From a checkpoint of a small masked image model.
Training: adamw at rate 0.0021, batches of 64.
Data: trained on drawn small creatures on textured ground, 203450 training examples, 7.5 epochs.
Rows from block 4 of the encoder, named by matrix and row number. Rows with one number belong to one attention dimension. Each number is 200 + 40 x the weight over its row's rms, rounded and kept within 0 to 999. All counts start at 0. After the name is the row's rms in percent of the matrix's.
# q: attention query (encoder.blocks.4.attn.q.weight, 128x160), inputs 0-39
# k: attention key (encoder.blocks.4.attn.k.weight, 128x160), inputs 0-39
q.104,081,244,226,203,244,203,210,182,224,190,289,276,203,220,226,220,178,162,150,191,179,277,197,178,216,224,131,204,188,176,216,241,172,284,153,221,170,185,239,261,246
k.104,077,219,204,175,242,201,190,205,241,185,232,190,163,302,209,177,220,196,220,168,192,249,173,192,194,213,164,174,238,78,205,144,131,228,242,232,195,219,164,174,198
q.105,098,203,146,192,195,169,232,150,259,245,101,137,156,189,226,185,168,263,216,222,179,244,178,232,227,223,217,145,210,175,158,178,212,234,203,217,174,183,186,157,165
k.105,092,220,236,214,234,215,246,144,203,213,172,143,278,183,198,249,216,160,184,176,185,267,226,214,102,159,226,210,159,276,209,159,194,269,233,210,254,229,158,166,170
q.106,089,148,122,186,202,204,178,204,195,179,192,249,244,141,150,197,226,290,240,220,185,136,127,168,179,141,257,226,227,202,222,187,286,151,246,150,191,223,182,141,149
k.106,141,145,163,199,163,215,200,205,215,180,161,268,293,161,192,215,196,239,167,283,205,168,190,126,254,195,267,207,144,280,202,281,269,147,224,158,172,194,198,194,222
q.107,083,223,167,246,320,237,259,188,175,219,244,206,158,198,184,237,217,213,213,221,147,161,136,179,168,194,186,274,195,211,231,176,261,243,267,181,167,229,141,186,192
k.107,085,266,225,241,253,237,232,156,252,204,320,296,178,193,227,280,228,153,188,219,166,204,205,145,224,248,205,185,228,201,205,215,247,200,284,194,220,170,217,198,203
q.108,109,167,249,188,160,216,138,194,257,257,129,139,179,283,243,199,198,230,260,187,217,319,220,182,241,186,224,173,217,238,160,194,174,184,217,253,240,165,159,230,184
k.108,102,207,175,204,241,210,259,189,173,209,158,133,166,229,221,143,190,163,229,183,193,271,174,254,121,150,208,232,207,168,255,162,194,321,215,314,222,234,115,241,152
q.109,099,210,154,184,243,228,197,191,238,147,134,260,173,152,171,136,145,193,261,218,212,139,215,176,199,209,245,189,198,135,190,185,183,198,168,199,140,161,231,162,241
k.109,099,174,217,256,204,221,180,172,222,135,139,240,283,195,214,231,153,163,248,144,175,272,144,255,203,210,199,200,137,257,275,212,233,219,224,177,206,281,134,157,171
q.110,101,180,220,152,199,123,264,229,227,253,141,161,126,199,244,242,180,214,228,199,187,231,214,251,216,233,186,38,261,157,148,154,155,179,188,275,195,204,141,156,195
k.110,070,229,190,182,315,246,209,158,203,250,159,187,174,146,220,287,222,222,165,214,163,257,219,200,181,132,183,248,111,252,158,168,197,264,273,144,273,308,212,193,209
q.111,085,150,170,110,152,229,228,249,235,178,87,224,149,217,163,189,231,243,181,204,204,212,230,171,214,155,239,130,242,186,166,190,226,172,206,233,216,156,201,137,224
k.111,086,179,184,152,194,186,226,156,191,232,61,151,231,180,187,249,214,215,193,187,210,268,181,218,144,142,202,142,192,234,178,171,229,275,226,252,194,261,171,205,198
q.112,093,207,229,257,237,212,216,162,192,223,318,116,205,263,241,192,234,159,203,202,181,276,183,208,204,239,150,248,192,239,233,213,163,251,252,240,212,177,167,297,169
k.112,105,252,210,230,244,208,220,230,212,213,311,172,123,257,237,147,190,143,214,215,178,201,198,198,171,206,159,244,255,86,216,164,115,238,200,232,212,164,170,227,180
q.113,094,245,143,190,158,222,224,237,130,110,258,268,250,123,137,167,226,171,153,209,203,59,197,181,190,152,203,229,166,214,220,281,224,194,207,133,183,176,245,217,187
k.113,087,147,177,178,106,141,134,198,185,186,168,252,262,190,201,218,179,237,169,256,243,158,180,196,263,212,222,130,223,212,133,240,182,125,96,169,169,157,257,199,220
q.114,109,206,182,213,261,243,233,223,119,203,293,152,187,238,214,238,269,140,157,196,198,228,200,190,163,179,157,246,159,259,243,199,236,198,228,233,204,223,225,222,208
k.114,108,277,210,188,219,207,214,236,232,236,294,227,114,207,224,212,193,187,173,205,211,147,202,167,231,236,146,203,273,107,192,160,144,189,198,204,207,134,252,247,217
q.115,113,198,193,213,246,253,215,230,175,146,317,294,204,219,170,141,226,181,163,212,169,152,204,147,165,162,198,298,170,210,220,222,206,240,211,197,212,199,186,220,230
k.115,093,192,193,175,223,143,147,179,270,233,178,200,175,250,183,183,236,217,196,217,206,240,196,252,175,181,181,156,279,118,127,164,139,190,162,232,168,215,201,208,218
q.116,109,222,222,250,285,237,253,166,202,245,275,132,160,265,233,223,216,186,197,231,155,284,173,202,207,234,159,270,194,209,207,216,224,247,262,217,211,194,130,254,154
k.116,105,271,207,198,256,245,253,224,247,227,322,214,139,254,238,228,196,150,193,193,167,222,185,158,191,212,189,235,264,125,213,186,166,249,244,256,250,164,170,217,183
q.117,094,75,179,182,114,202,188,198,210,227,116,162,216,222,165,183,229,273,195,211,215,196,203,193,205,174,247,197,223,242,185,199,256,98,210,206,248,237,145,137,149
k.117,091,150,164,199,203,169,192,174,180,250,111,147,239,155,167,202,218,253,175,256,228,189,248,223,183,113,238,215,194,304,150,217,241,197,177,226,167,175,230,267,226
q.118,105,271,214,260,228,158,168,210,138,136,299,174,233,165,194,206,225,92,233,189,206,120,218,240,172,229,219,261,133,223,256,206,170,203,179,164,189,197,220,234,168
k.118,104,219,185,237,187,227,180,237,187,148,303,250,148,204,242,135,133,180,242,235,210,104,218,198,241,237,243,248,203,124,238,213,159,141,126,134,186,163,206,161,202
q.119,106,295,220,203,251,214,223,196,207,201,275,221,168,181,240,212,186,101,183,189,190,237,253,216,225,234,148,172,186,170,184,209,145,264,170,210,149,167,253,229,264
k.119,104,263,245,203,226,180,202,239,210,164,249,244,123,252,215,205,171,155,215,152,160,244,139,221,200,275,145,171,217,72,241,182,141,216,224,179,246,226,174,127,192
q.120,108,235,164,126,151,128,225,237,202,213,122,198,137,186,194,202,150,156,175,172,211,196,240,250,217,222,201,45,239,147,160,199,136,188,134,255,214,173,234,176,227
k.120,085,223,243,175,239,195,220,169,185,222,110,135,196,161,205,233,184,207,229,154,211,225,184,272,214,169,206,163,186,235,182,196,201,202,185,146,267,229,185,158,169